Rows from block 3, named by matrix and row number. Rows with one number belong to one neuron. Each number is 128 + 24 x the weight over its row's rms, rounded and kept within 0 to 255. All counts start at 0. Numbers have three digits each. After the name is the row's rms in percent of the matrix's.
# fc1: first MLP up (model.blocks.3.ff1.fc1.weight, 768x256), inputs 128-255
# fc2: first MLP down (model.blocks.3.ff1.fc2.weight, 256x768, transposed), outputs 128-255
fc1.215 084:060158131086163096142170101082164139135151132149137168095103115118148103150135150118131110132195149126134137110133112122149135125098133146145124161126102125110182153146092109135143111124140138156119117109143095117125126094127147135159056099154125099164157145115173136144111158097146149153098144118133100124096181145139109175129131109107140107152199110163142179139128140149118110075128
fc2.215 084:091152128152159129121128109124137129178125075088141165135150117166114127127137107174107163130121109137210098119079145174166110152157130117143119139139088131136133182166137145140153075075137121102129170128156135105138121134112168127122101103143145149116131122146114116158141113112099126153110120103130087136117160136157146107110113091104147110144148134156140097092113138116165154124075
fc1.216 109:116148151152153126124131142124110116119119151120157120144109120109121127139154120135115117186155128097120100124116110147111116122151099150090152144132128111124121149178110169134111097085100110103119155159164160110098119123127107134147138109115089137114146109109091127181115147143120133104139136132121093169128111108138118138100109136105147140117121125136087158101090119138102108154104
fc2.216 103:163109118128070164106169169117128171158087124169089102134139152181125144120117126132110128120138155088157136144161118108132117106156128161131145073130098101125175124157133140148183135076131174113130103143161164156125085091133102096105147139110140152122127104104114132137165111163119133113105153125094156140118118142131124127122140098094132121131120139132114098083124131147118069133113
fc1.217 111:196169157147131112129131116106125153104125135171152115120132140115115165136121121131116099103156110129134148093129101085123138146118155101099172144181119157111112128077147163149132123160119148137114150132121155116114152110132148124137087134090143137157154102146107101163147135123177133125151169142128135106160096160100122129122136105166115102134136153101133097089125137159103157178127
fc2.217 118:082108116177111155119127149159181115135123155131161147100140095122150080146165143125151090134122158112129148135081146136127086125124124130149142115098133139161129146111086120128165139147164099141086126109125160126120116090110131142146176117118122095147089128109140154122131114126107125133146094114159119094127124092135093123120136148092126129097071103105114087131089151131111130097185
fc1.218 110:161116116087138119120122135118174110123149121129123115100144119120126112154121150072183092134162101083140144149123084102140137141133100104124107105130148104185113102118102179098140159119086132087101106137148117139117155106141119110134121131147146107174159077161135129128095110147145102140115123091151113102090130152116132153171149126150181126123106117081126101138094136117118154126134
fc2.218 105:147125097120159115119146087107159100146079141128158129119130103163066119133112131146167134112126160099109145142124117148138108111148142110119116115120112108146125163119136107148152104138182093121121126098122149112124145146104113125106184141152107111140115148076139130196131106110133155114131113113084121124087147099142089169152162130122124145106126119131120148137131111142095144155128
fc1.219 094:141076150131123142127120173087158098129127144122155114119177126099160155126114141144124098101142176084145154180108134129092130117139121141131128131095102127116109171124116160132132083138126157130141125119119121135131148139134101147125081093125124108105125144153136104143155090192111109135132177156142204120099169134125100128114139108135122162120168109137129155125109139120121102137144
fc2.219 098:111090112164166129121096171142186176117122149099122104110109136138106169128133091113118107161118131143110203100153140113164130146124119114122117110092125090112126138121109149121191115089185118128106104108118096118116121136145099138132129102168156139112145099116088153090127161104138128145148127088124101149129122213113109130127086139124142143162098124122136100107091124108135139128188
fc1.220 109:096143161131094109144081131106138170198117127108132161145123116078164135149094132155079111120080110115173148170136122114140143131099114120140169167098153142144178146139156156135091127136120097087148082169105095073137152137122126156125105139106149114118110134137137132151114152106121135123148135140113119151117130101132172128121127108109089186141125110118108167124148139137071153107103
fc2.220 120:111119136107111151121132094153131109175130122136162126096166154105139131114142148143136104097133099099142158096102094128125136130155133135099149165150124146149107169122148103114090123096102120109149090104135090145171112158146112122123133132112128121166132135147133145138110131139093141133123096137113154080084121156141117126130129117115136172081123102134151101114160080134136154136159
fc1.221 108:160099116107157086137188122117102133128125118150114125124116146101145162106114136099146106120149118121164137112163129143097145128133095134153141139110116128145136151133145154083151103135152131079168110111136141126143116113129139120129115154103146145123128062117141158135132098151091137116148147097102187126128092111124151097142131121066141076102151102089110107148108164131141123096121
fc2.221 103:104110117116124109135119149138163096127113137148162136139147145149149112144093128156143089160107114062117132104133160086178091114141115166118106135155104126126126147114161136127154154126135103106136103114097120104150143150142087128091164119146064172108146133139110121131172121167136131129154109147073100144094151120161112136112135143128156152140077112131150135098104101130088113169118
fc1.222 104:111174114103174114135133152108099130107055137117095128174151115160154148126137111141122112119119107142105108126058096129135119097166145178152120147106106118156132129144093083135159155103141124082108128088145103165114134095105152103132165135134138113098136145113139069152164109143129151148083126137133176115126119144115110103123176124114131085110161109128115104130139078141091099118115
fc2.222 122:101126147130119160135094150174158128141129156136106140114139133116111123141158143115153109130182127123109139114150134169185138126187096182152148128172097139128134128124129142116157171134139103147122155149107111161079105074165156162120154072140079123136103071101130153105114118105088113091128121097134139153122117152110097143131158139143137103118134136099117096118127147125099127143120
fc1.223 125:148158148122088149184134144132108109137132119125161119189109145133130153135115142126113107137148129101141150136138122122096140162105097139135124141127148169135137140121169142107163093162091156139116127163130131129138109119152129102111184165140126148151099149167142201110129121136141111140141152164136164172144175093097130177138154172121116111140171134148165145118114141149116111151120
fc2.223 123:142107120112106175108136128086124107121082170142110131108123149149133123133158149145149155156139120148132157121146139172110148082158133125109131163118149109149125159111074176105087136094122136137146138073085101178121144154084139123135111150094120080142130121171124103170105131117149105116097133122157129094139080129139128101130096105126146128108105142148100140131122090131124162151128
fc1.224 102:154126143106154110145131093110132130149119101109055134093129175106173108143155110147158123082124107128082133104155081125143141109089132097127157166166153125143168179124151167125144139129131084131122097136137106120127133131110127133177117122093127124130163061141143106146164122130108158138168119172130108167151105141130121092142144152158087154165128152155086124119103097127136137142100
fc2.224 116:114101108105096134080062153150143164085132085169131123104152130100135098129096166135145128117154084108144129109116092105134139106149106116142139144158131109147127121124107139132130140136147070100112079120145114104164116096106132155142136134104128121158152123162152167118128121102073137113119120120122143126095096162129173123106127141120158148136138158119133106113102105118127135131119
fc1.225 089:131134098117114152145114134111181149092155089136120140109102120140129116119120166089113148121125144083110093116118077135095098150112160130146093119135124137150129119146112112160100087113173180175156127151108193136079154148116134126157146145085135134123137168128139095163146089120105099138123125118106158117124129110160162091160121091103138115090112084142105129147110112098138065145182
fc2.225 078:130123129134133140158112125131168185117140134124138148143076177158137121127159116139159117115121132172103109142109125141062127142093131123150137157129133134103094087109119170115140144114137131151098117119143141147108122162152152151107083133135161126160102135178132126083063148077134155078123141161118134091130155119089118118124090159154106151141145142155129169112099122145128168140137
fc1.226 055:174103131121125131122161144112168172124136141130143167132116103101197149147164137185131140125156108135178168136166102105160136135130124117131105105125140142090171122148146132099141122116111119146129146102141073134123091124129151133107119106140138126096129119149166134109140141128080128141118138149126164123159143143144131151129144144165115149129135112152061141144137149139123152109176
fc2.226 059:100159143171155126140156116088083146108108081121105144122151119150030039151103114159089129154117100113138113153149115182105126126125120095105111131140119148159167131082135143136122104122092111157157117122108120140076120128132150096138145118098131123125102145137119081204114075112137154148121129156169111142120120169142144118157156125113131133134140114110166090113109100113159108110105
fc1.227 106:138123113175111138132127210125163177100142096148125152148127115130155125113094164132138128110182102144146106148102116125087133135108120098158101135103135141141124123132146110145130156112139089165127131126135158113109164104150150136118136077128144145162138132079130113117111126091112114099142152141074162119126160135101133098130135136144165144125099162122110121151126127113112116141126
fc2.227 098:097141135142157161168107158159140115125168130104157153136123184159078185172128119120183134108152110102109133106087111125142096154138109138115127136134150114092094175111154148131131127141104096140148147120113130124115121153133117090142127161130157125131151117133130105098126164137133149145133125104188164111141089112108115109111142156114106151137144143136149125104148124153136169123146
fc1.228 104:177145097103112149172169131073131108142122128155125131131137118176171129106115130106145136161128108109147116114137127088117158161106087130138126139123108118156101109139145109111108147133116146135118138110177100132104084142093128130153118139163143113133143092145134117136121088083140127145130127138112130099118113203129120128141084062125155091125173126132131143164184099102123097129138
fc2.228 105:116077116100116094122154093161165133133114119096128114158105129095068083169154149122147092109113100100137116151095104154110123135084098133176157096138133122125119122129119093099143131132127114153125097179114135130130091129138124135119129092130126116132056154125130152148133160114112120147111116097137146141148130125148152102147140117136135143153176149129093140111117110118099137111122
fc1.229 113:120114137115180113144150105102107115119101152122131146118165137136149101109113118111122115137229167118089115138157095105117126124104147163137121143135152148237172149126117067106161136129129140137132132105101127159119138135120107129156158171116108156226119127160110112125118098138115135119115134151152119112144098128138129131099113181178121155111125166143142112157146173120104125149138
fc2.229 113:101129114098133080134111127141099106130133134125170115097174108098085129114116137125073176109153143140117162118142123147123121104155085131109161096109161136110112132144116152163146134148118098102142153147080159090069156175092131105129134104148110167096100164129154087161093110112145186142120153107136149129126160142143135105088136118124118158080093170149125093130121124111126156133135
fc1.230 114:126146106176163113152171149121121097107126119141117140083141127189148154137140132154159127138099072120078114094115124143141115174140160196132141071099117123167156128115111100118089145070097151132118104152143143143122161128139144091150116110125155138124143175121146120101120089148153123104135127135140121134123180170151107110154122111143119161108096177125121143095156122122095141151152
fc2.230 109:121119125136154137157114102093157114148085120099126118159125123150150131143155131118100128143145122095138106129086114133120125133137158148129115088096096143132134116144099156183114137111121143091157147127139175120118138079091107182087161129121103165094145141104103140100143111118093125095123140180125155120098139086143160137126159170123147112128153113077127135152155190139141065125151
fc1.231 093:101131148128131123113062093070152163142129122116148146141076136130174117111140091173118129114151133141164133160115150132161120143163128091151094088143220121117168099144132084126110087149125198112126104150129110124102126159140127107118138150136172150098113135144130136156137078116134096105110094166130138158130133141116160141123122116147195153143141146163117127139116128136123124148086
fc2.231 091:148128083122133134072140139150099112151126162129157126135129104135106124126100094149133092181092092153131124106110105124116126131126127121166139124136155131132093100118161160138140138181111091110143154118155143096119130137140160138154116104098088102101103131168147120083114115111144120145155153098116121119109141138120122099150108116148148083142160120118126125097140134153143148092087
fc1.232 100:145144149088182137135100123095106133126128089127173095145133148121132087144162098120064137167116115115136061132130121074116101120104156119132144123136118091098078127111108123102180120126124143103140123121156160123111130099149130081135122161118146144165113121161107148198125148131111141125135094104133105114148146131131142104134094108166172103087084083103140136110124084088091097098119
fc2.232 107:144112136150127182121165103128148099136117126138112159095136130103116114166146084162142164127096088131150201095098154143191137131134110180120120111159107141109125125096120119121135124124105129170150121144122099128113113096139115139119136119127147140114068146138179108117141138159147126175143185138136113126125119082114096128157121168102115142127181158119145090129115085142132119136118
fc1.233 099:101114105106201142115104141086057100147148097146154117146125125139150121129157126114118102149140120114148093103138125103151167131080124069159132165125118143178095159102123099126083128154092113109137115131164111144153081108113117124151166130126119148187150128142118138131121133128117156132131116094115170175079146105121098116117117146139129146100164109122135149098105125123123116097132
fc2.233 100:138135118150133136145163074179160127166116120118172107122132131112124147094119115142130119101122127152168125156158121153165125106141143169132141103137135121132137153095128132153093136167118093157115147153135147149045095095155111128131149115160126103134133119127186083152122161130156097162142104135125158126122153145115148154126110186113159164144114091169094108143158166163121124123071
fc1.234 106:134154116103179136107150114092126116152126120086107154136114113110136121110145097135105113113124123132137130168119162098146119113156130146113128146120119102140114106139097155133185131158108169138134118105173119111124094169156099138126119138138142088185146177115127124125097137120160124080084148131156144055098142121143111117150111122136121127092104138110136122110147137137142133113134
fc2.234 106:089161162112148121108128119118121135109132122093121111130068133115125144099164116085124155124156122122143163110124153107154140151139148088131171129154170138125145154098193173124100142152099134152187139125125157144101133144170125111135145150136096109116075131146148115134123084131123118170112144108141132117113167149167132139138112117099162138090070123120073132159144127145117114139132
fc1.235 136:137154135107103149178103170110122090119134111067171105141093134099161130173151147122114158105142108081144183111128137108169094147115110142140144102118129122151131147156148150170158099149169100137162140123108112129110139130139117131112120132170150134136080156070121149138089160120110110171118098156139122128152124139157096124123153106126105117130160098131136117138103154138134103123089
fc2.235 128:159127097131140174102148154172146098101083144133117132152148096158126161161178202149150173126151138107139159154098154143141103160094138124121135134150102099158128105116152168161120074101131135118113122074080127155134097144146156160139133123086132112144093075164129107127095112139113124109127131116146146126117122144082123135135122120120146154136115149150136140110132106143095143116091
fc1.236 097:138151179137101135108096152111159118167152135169112113165151099092147116109116098107176087162134112134130138108091115120131121120163136136122134133125069148135168080097131138111120111117155133149081112100101122152118132131131116174104141106102120111109159095166124140133146170167119118134107128113110101172166118101137139124126102107142142112111104106154156146143124134110076154113117
fc2.236 093:152105126130152128126145160160195119121105114132155128132145084121124096178129121137096141162106145149120152111117109121112131173075146111138099144161127144108144126100166127129098103101149124122154149140102105121127127129113133086126116098121086157153107103120136176139127116104154114110121145097174094146149139121131080130181144114132130098142139117138099149160164131141152110141176
fc1.237 027:086173119104119130134147151063106130134109141131091119121103161145148142159153112147193109119103127106108094098099094163152127135143131122127117163114120080127163181142172160109135126159136120109123136156123077163136149160125158161171114109105129134104138136124135149113121151114110127142122186152124150147130108128182131144163166099137128108121130121085163118088128153133100122071103
fc2.237 030:138132140137130155083121131167126124148159110122147125134156125130128154137162089136127128137066134152133170078112139107121155140148156111130174076170107188139156144175135139168124108131115132102098122134167122176103094099115115122120130111086100167106121112120107130126150098135162151091156137100101141103113158148105147174117101116112093126137151120153146122139143140116124151149111
fc1.238 109:128147142123139123171114143096132143090116161136124081096121107168096103136149116093170142126131146122146133095099111145144129135161154084136137126130101135130148126131140107116135161142128097150104149127144101160133127138158134126119125093069132184118144171115123144142098110146161127107094139118139128136084118128103152119128102108100149102148096143095070116119111166134093132117132
fc2.238 101:143124115134154138132123124177135138206124108103140119118139138063163143147117120141125103120110148116120126131130121123116118099089125159099085129138123111141108129127129151131126078115147101119144143113116142116133126140121122131148129132139125101111120132150184134107089132108157126121117146119201172112120136147136117167099124104125141108155124135096163141111184117134127080112167
fc1.239 107:144146141075130179127100119089098110111130135140113125149114109108111185126123131081141110147140085132138166153101122113089090149092176126108130106096098162133103082149145130120188142148113115123160119143171125128105111116116125140149142150153131109144087135098138094149119114133129094143113133140122127126109116142122142157148109095113144098134123145162126124153149109107143142171151
fc2.239 103:156172095099142119160119151126135154116072165135094131113114052160185087116107141153182146143109080110113099125155126137102156129140126141131143132102157134126106141119137124119090165108124138171124149110117091168093144149103155142153110122107136170104133143108126130111109131072139114140144111155148163121194167162144120115100167147122116185143113112159109164102082137094107150126126